config.yaml
arch: "unet"
model: "model that predicts nearness at each pixel"
dataset: "small renderings of single solids in any pose"
train_examples: 395000
image_size: 32
crop_scale_min: 1
horizontal_flip: false
norm: "groupnorm"
activation: "leaky_relu"
weight_standardization: false
widths: [64, 128, 128]
blocks_per_level: 1
block: "basic"
attention: false
upsampling: "nearest_conv"
loss: "mse"
targets: "nearness"
init: "kaiming_normal"
residual_init: "none"
optimizer: "soap"
beta2: 0.95
lr: 0.0014
beta1: 0.95
shampoo_beta: 0.95
eps: 1e-08
precondition_frequency: 16
max_precond_dim: 1024
merge_dims: true
one_sided: false
adamw_lr_other_params: 0.0024
steps: 12300
batch_size: 128
epochs: 4.0
lr_schedule: "wsd"
decay_fraction: 0.2
final_lr_fraction: 0.05
warmup_steps: 610
weight_decay: 0.1
adamw_weight_decay_other_params: 0.05
Rows from block 3 of a small model that predicts nearness at each pixel, named by matrix and row number. Rows with one number belong to one channel. Each number is 128 + 24 x the weight over its row's rms, rounded and kept within 0 to 255. All counts start at 0. Numbers have three digits each.
After each channel's rows are labels from the 100 images, of 14976, where the channel reaches its highest value: "responds to" is what is common among them. Only what is clearly more common there than usual is listed. The data: small renderings of single solids in any pose.
# convs0: first 3x3 conv (model.mid.1.convs.0.weight, 128x128x3x3, each kernel summed), inputs 64-127
# convs1: second 3x3 conv (model.mid.1.convs.1.weight, 128x128x3x3, transposed, each kernel summed), outputs 64-127

convs0.27:088118164110127109143136104139090107139163153092088088134113108087175147147170161129129137141095122136132171114089159118117122151131152123121106170118112157149169147160142125112134147125121097
convs1.27:151133148134142102135119176148143104157161119123112120114135125144138097121168140147136173085108138109146146153164111127169093108143126153144118123147131137175095123148110111106102109120060139
responds to: tube

convs0.35:141119125117094137121163125169136092127108094152164158128113148086079127152193114148128126119118110146146111161141106179096159179092139115119146137110119110129146124136083133152150121111139138
convs1.35:141142130152115123158106122138127072123131145148093111120156096136140111144088117141144116135131102101109119079115125160096129149097131114133109171116114134101160107169157099109135131151148144
responds to: cone

convs0.54:131152102136125092122128073187124126159105112074127127133140156136131144157062135166143105126132148137114106095154140114120132154105144144116104119128099139173127122155165139121135131141083162
convs1.54:126141131154128151093163130128134151128096145156120109096109100111084111137141151157144138096127118142145154151087110088150120143113130111134124156142116153103129090120096102115131119144190175
responds to: bumpy ball

convs0.79:117168150130115135129110137121091098111127120134136125089124110089151109120118137150201073154128188141139101111119085111125145158127153112117114149157120147174137119119131199139150102119121109
convs1.79:138137120144141112140161149094182170083116177165153136153189096115137175113153136133117117116130107122120138144107130124099128077082170124138135083154136118119157138124103089134148127119142112
responds to: black

convs0.113:142107129093141159115133122108152136100121178138130122124120095106129071109076093123127120108124115132119163145141109161120140116137097143155137111152159166129110109115121109097130127134121084
convs1.113:097110122130080130107123119148165136129123100135141097126144138129150115122112146124128163120107128133160129171185111177135138107152130149147126158148143141152106107107157150130165134179130144
responds to: chain link

convs0.32:123119105112153132168135100136137128059105124164176148104132150100158138145146082115137093152137125114112112110106118176115165133134191165146130117111119132085179127141119138121107121136116134
convs1.32:131121158095154122125123099170112144162133102155110148116111123200088112096129112143153126154107146146137102135168154133130085105118149111148156171119142115130113115151135124186134151161122102
responds to: cone

convs0.86:094090138118119134145146144146144105152104154101105143160140112136113139112105121093119109136079134158110147127157137102115102129086152121131151155129122084136118107132142178108151117082151108
convs1.86:160169121123157121181176138122144169117141157114118142134184113114122160096142115156107094142179131157113102119141131173120107108133116136118135125107131111092104169108103126124142146135135133
responds to: spring

convs0.107:130108119127135137144132139129085100160130125132156118123125134148119113082128138093133081155106128111146088131123093127138102157126142100140131128110178133134124113147098106132111118120227122
convs1.107:143139108155096148113161132101120176137112133148122131128149111144104151115125113142135111144146129116114138123128142137144099116092102138101121135124124118103099160135143118185163101099039151
responds to: black

convs0.8:109177091118083123155147085108187176110109155131078144138115087135130127162112143149111173128095145139138146124139153141105093128081135126102105163114101107129100124097096149137116128134145135
convs1.8:106127081130137124094114132144148121137138149124122122146149113092056133142147120125125157091156097136169105133106103155177107135100153098103192167135146130070142094129109109094073127157179150
responds to: bowl

convs0.21:095119143131133122118110115120131139153138111147114097120139105154162133128112163120126146117128130132122125126079114091166118132143134131088152104137078120143146110124117098126130097118126157
convs1.21:145107160128145126171120171139135131124188147095115125106147132133156131156143106127149125114139097135117112090119138119130107103121146127100134116135123180139140109102084126128093084130120141
responds to: torus

convs0.87:119123162167116174082139168108159170131124124116093110122145134132077185119090123108126146103095139097137122126141131085136131102165141115128146133184113154157147121101118127115126087144122127
convs1.87:078127124126149150155069161146216143126124155108137113130093136135109170130194107149112116121168136152152098126108120118120101119119134130118143142090091144096142153135122102124143119131155092
responds to: torus

convs0.53:168165130154181154105103145134120133117086097130143151138127114154121158126142109157108101098151142131130107118130127142135151116116187124103135162126140121131105124129098136164063079097117101
convs1.53:100107115162105120110154122105144095115089113111165145155130136111162098124135163146082132138146110101135114130139143122109097094124134107128107158133164123141149105098133145121123153127103115
responds to: spring; cube frame

convs0.71:130144143116133120102149121157133151090133111118157166098086122121131132178102118145120089162125173153129108114117104157095096099117107151109123141115118154119148099140089148161114113152131111
convs1.71:103131116134165119119133146110107105124142171086120141114167134108137126122148185148100144094124153109131134149145139112177171117099149131110081099147072116137160145134149120177146155165123139
responds to: star block

convs0.1:117147139156112131112144107125147146108120113119084157140109157182104162102144140182119112148138125107127077108133122119138137140132103171144138130128126110145166124137125119096114087094137169
convs1.1:096117135134127124146128108116177097144094081124159069111136113122092098108128158136115150108124139186096132139108116167160119094117105129135132159118120154135152120148137105125130130185120118
responds to: chain link

convs0.63:124158164099135176096142148131098120149111094081154139174104138111128164157136120131152153111125174105154107132128126123143113079106147147123119114090138113094100131086146105132115145123111149
convs1.63:163151140135097129145084119145142135118191105133135143108111141125144115144133109107129137133113092141092145142134134135105123147145098148184139146145145153140165120170161170127115169135153084
responds to: jack

convs0.28:137146115131094131134158118128151154127165112105094137126130123137110100130155134134115106121160177115196153160131116123106146106154108109209143101159111096126121132106133129091126109147132083
convs1.28:096119097128112113158109082119130129099152120147135110149165142122146095056115137130128134164162105125094126114151119112101124120127135073153118114098118133153150175113165128138149148122154097
responds to: torus

convs0.76:154126117106147112118159107135131096131140078121141127156169082117103116139180133115113119158111124139129125122156092130122153126122142119103151137104122125136195145136169101163110116101095071
convs1.76:130087120134089130099140145151127102113131109155193099104109139144110132165120098139107112107160129109103132080127146142112124137120137152118123149074136123141110136104134083131137124141130112
responds to: cube frame

convs0.48:098113120113142108108132140134100105113133162142089105126113109133165145176136140115139168080098155163130159091112132119093112115109155083105143167113154116116110124118178120126114146095101125
convs1.48:139125149075174104080147147132117140129122117109102152147098166155133128127140097159123125142141135154131110136102112149109107146124125129148188120166138139112127116177164098169107096102144122
responds to: cone; pyramid

convs0.20:143086112110161098111113166155121128102154112119167094100126133085146098169175095156133128131127153124143138118109110152098115105139172079120125124096115120072151138108145130107143146147126128
convs1.20:143124139111181129126069086140100079096160131107151114163140154124158100128097111139104131114112151133103144121156088155099133189137118139115120134122149169142126081150100155101149101171077128
responds to: torus

convs0.116:127136137122135105125123114105107121133147173140158095124108134124107162128117123132127137170135103174155162115095099196176132113144170098110125142115152101137196116102143130105116148164113107
convs1.116:128163093133135115088127097112091134128126136163133129128164122174155118135120123116135125138117112119087147158172163124134078134092128130139116135134103137117149083150133111138129153144124149
responds to: cone

convs0.41:152097137131138121119149085123135159109154138124129147166124138110106103125104114103131114073131128083106107155135152139172161131137105092175157061130076134141063146136122098149106077124115128
convs1.41:103121118120149134171148094189091162090139161145138155105130152123099141120082104131123093187129116142123121125153128141143141137154166142085137138117120140118153134095141141138150112108156132
responds to: sphere

convs0.114:104167145080122164127118132183104201124130096068114118113154131081130115150201090140108118111104162119121121123104138129117160122121101118121166111146153166104156137139130105124122137131104122
convs1.114:148114095146090131151134136127099109100071193121150103155116179145138117126110116153102126154112174101145122176109130115124138142184116119113119147139118095121133143104116110076125132088185145
responds to: cog

convs0.124:135119156085107127119127137137139111132109116107117175111141115127146094152151129122109129112124153136134134138145129144096133125121164119117150141053114121127144126111123109153133099137100129
convs1.124:163112109119180152115139178154106177100132155109103102149132114140122129141139124117119133114155164127146145111109114130122116216155149132117142146121117141103156117153111140108107156141113124
responds to: cube frame

convs0.69:116106126187170118103131109136124186109157104144102099114144135167112163157158153164182142123083136120107118076118154102156146159140124113103163115156128122115139166145122132121099097084155142
convs1.69:114080135106115118158099122100123150119110141111118078162144131143148136124075160115086131132166190146110144107156109165126157110135163132121111090133115127169114122096127150118143150140130125
responds to: torus; chain link

convs0.97:151165148107112160113162124116140134133141157168161133106220142137103119134117116146130125119127121136107146150112137127132136138147090088130154148144137134098151149141142104142124109145103073
convs1.97:094094141116132169135088109112129130122102102148180094105150084123161122138146083154165137103093175149106133131129125140131177115127130103086123120140166111160163123072127141112145100137179150
responds to: chain link

convs0.7:126150134117084135128150109085095130126087151134159093116131149119119160130078088132129118137118116109100127080135135160151128121113132114133140201110133126147134122100098164124138150133157115
convs1.7:089173141108139127095111137168151120134166170141114126111188123130121126160146118181144137155139116104134116167094120136139112086114121134145129114149137119079110158138117136074091114110146141
responds to: spring

convs0.44:133108069153147108130151148149137122140111095098118145136153146169087119127111129131131127098135123089132175095155136127165139139154123104150125086120146127125063152148116132134139133127140130
convs1.44:145140142151122163125130106139105116128166135149121086123162122179094128102104140170141158143139119116152131086125096107128154108108140171081089151155178130120117107128142169130103152120116172
responds to: spring

convs0.83:194120130119138124112123136148138099127065143073118123143146157142129108116117102143133152115121133175130116139139110141125129184113114149081152105117133104093108142139142098123139189131124180
convs1.83:159126116143174175114113109111103110152145108145099059104156119096126092146113165181122128116095156148127138122087129107110125131119118132105119127135113142095140151108119108160123105137100147
responds to: bowl; dome

convs0.102:109121116153099087177150166101130108126127152146144140162146144121119170103087122137119088186148126120136105141120112159078117134128087139141159115138140081140190162121118117115137115148118092
convs1.102:133141117152143138086121181126107109141089110114138122133162132115139133125154157119115126154118098124098171135102129097124126103109177107123141136142172099110098153090160170096177162109162114
responds to: spring

convs0.31:137117146148126126109113195127133150131148124119104101150089118161109137123107128102140125088093197130119141108116125115130114116139135125133130154155119132168095108120150172124089183094104115
convs1.31:096147138117091154146131135166115143118129131134160096136132141150164155134144091134112120081118140102115097140154164084102154130189143147130126100099134104175105152155163162130109149117104098
responds to: bowl

convs0.49:130115124140118088126112156097143118083122114124163117126145135149095128114120132117128136111125129104108125136148110164098141136124095115098130146107084093116140115098182138160168085131097110
convs1.49:131106089137143131157115108124142137174140140117132137097133091110118133104116140134168128169135113159135161113113108106178106121127100132128112166141133149140130144091111136059149115115157144
responds to: sphere; egg

convs0.24:128145168128157132143147112147164137150130129113123135140147132099153088127131161138118122132131114072100105140146128138138152126098078139125128114107083166150100139189097110122095106155081128
convs1.24:144089165101163145131131115122131130133126135136115150126130160146135124118130106099096091116137173165145121125115109121145128180133123118108140136118126121147159060115097132132125116128076106
responds to: cone; pyramid

convs0.110:172119165113108080108143138103155116171146143104083082134090144109085128107113136125146128154153126146106166124166135126123123152131110089107111087132124135155143122123147135076120100142123163
convs1.110:131122142134176102098073140119126177126150096140068125113138172125122114136155092176126114153110154131120140101102131087159137183118101150122136101100078130127109140124126093160122135144105092
responds to: cone

convs0.119:134124194166130155138133091112139142113121144081119115147162160116112116131165194103105129117136116149144167136167113126153094123160153119129131159124133189119165149121124104083098141146089146
convs1.119:146131127081190098115162154124088104147112138112126198105091140166125110130119090111142085080128152162153098147136098156097113123171125125123130093122166134161120094146109121143144110108127120
responds to: cone

convs0.117:170133112094131131108138110154155155118121121109163103140156078129171127121119085118153064156138118098115115056116119121133127137094121142168123107110134139152161170159146076150138159162106109
convs1.117:154123102095108159112168110152102085170133124086122067113066115155148135133118130080123132087152162141151113155120169116160097115128143123146150136114137118128130145102110127144116134112113147
responds to: bumpy ball

convs0.11:137154148109162139142112123100120127140113136118107086128129137121151132112097132134151145165143124228108114139117125147089131100109121165089178143093136124136141132142140136095098122132103132
convs1.11:136151121179149116128129136142155097117185148164129157131182144119148148133150113121105144150124138105112138127147107147146111123119160111172083125102163171131114141175164113148128146177164106
responds to: cone

convs0.93:150140093078135149086110093108138180133164115102098092131120100155126170167143135104114128120117126167148099112142155131137157131130120110152178148140133104145154125152174097173150136109087126
convs1.93:143088157109152123125146159137137066106114107154165173104081131156149147119126113115116101143119108087123132149056129121105148110162152124139095134131160130135177123178121121122100148132127100
responds to: torus

convs0.67:092155097136104141134144091138112189135106121106122112068098141138110164140122114137162092103164165124133163130122112154144118115147136146138147151108100150125123155110142151116106101109082134
convs1.67:113143093107111135129138163105167160109116131125121105122151118153140150133122144164120113142158121097191095160081102103144145131111126080109145129109169140100103128132102146125108129149151109
responds to: torus

convs0.42:156126150157150129071109140129157145131120114103186110110114115116139138124098116152141123128107096146153119126147092140117129167119095137159137139146155175143127126099104107111117157120118156
convs1.42:174114128132083133057155171169116124166133116132129091125129125163093129162142162100173110104137137103160139106142084107142108138138158174152177150111183109106122114164114148124133162129100153
responds to: spring

convs0.101:146152138117103121123128113107113139135104124143128149166156094121137079162139097156102188159163127123122161138103121153164139101109164150122137142131074152148135142124124119160133171123083127
convs1.101:121124113123153108085111063107100116084145135166154119108154144118130084116141105136140119133160105124091126140129172146131141152151122127186110142126151113134119113111113111097170119109137143
responds to: egg

convs0.57:133078133111115125114103116161149136136097119095140116118145137162101171106163118119111139126128156127129149127108166167150130141134150151156138117144104152152125153146111119128125120090129153
convs1.57:114148130122113151142141148119126135134132075135134108108098115136132103123124140142129104133096073104147121086118082116082137169106125105115098145127119114121154113180093135094145107110113125
responds to: tube

convs0.127:123157156097123178122094097178111174088115119093127133113144092089149096156150090101125108138137151132082118063142111130120114100125143117137118091140140117168124125092108129080134151171105133
convs1.127:111131102106118103104118137133167107108116161099091135154152164128166132110094136142120108148129137163096163126153144090141138151143146169122120093096118126143142141093144130117127142143119160
responds to: cog; jack

convs0.16:116132142145125085125105142166137133112112136140144087126149120107171122096066143129153105165135150142119123089126102124131142159149093134183132112138130127163132110131104127134139113164125108
convs1.16:143128126108135154145166125109132149154139107139114126147092119155142129163174109079094117122136170176122121116102146137159132112162135103097152147143106124149140153059129135112153118156149145
responds to: cog

convs0.112:143143113132101152115140144121117176115098133091126166099100136161110115126126119135117109116131135133113121114092128136093156118111098103133162109122141136146162134138145106116123121098113137
convs1.112:152162111159147132131137112121115149152100160108179096150170137128116137112136111167105131136109135143109173153130101142159106095169112158165119143101131145149147156090131116112148150115107091
responds to: torus

convs0.89:132143184108123154101119104140138124144105105071105107138182089111144082115169112124101102137118141130137153165147106131140141150183124164157202147131125134122135134123144106152133165143102105
convs1.89:126074156146092152157127110132171125160161164167158091109117120114126115104140140096147112149141143126104091145107089140106134112143096096154096135110118149087125146134103117106097141142112154
responds to: jack

convs0.39:183169139113100072104139100128131150121098138146143144134098154114147097145097131195136140130136142109123123091132135110144117149139067143099142108107096126123131154112126107087099152148107110
convs1.39:144094127141133206107104112104122080129112108108109129147143151100134120130134160101168133109109170161103147148106138142150161126117159132103125097149072146112153156107130120139154108158122130
responds to: sphere; torus

convs0.36:128108153129185092122152108105133148121167143118104123116081126143108163125135155094138181172153080146095142095148124098156140122136133158132134106151078132132098115118132147117121100133100133
convs1.36:111118111086118131142116147121149127103138137164096175143117138158157122156137083138145125150127122141119150138118125130098114157177125149118116076101109159188116138136163105127155092123137133
responds to: cone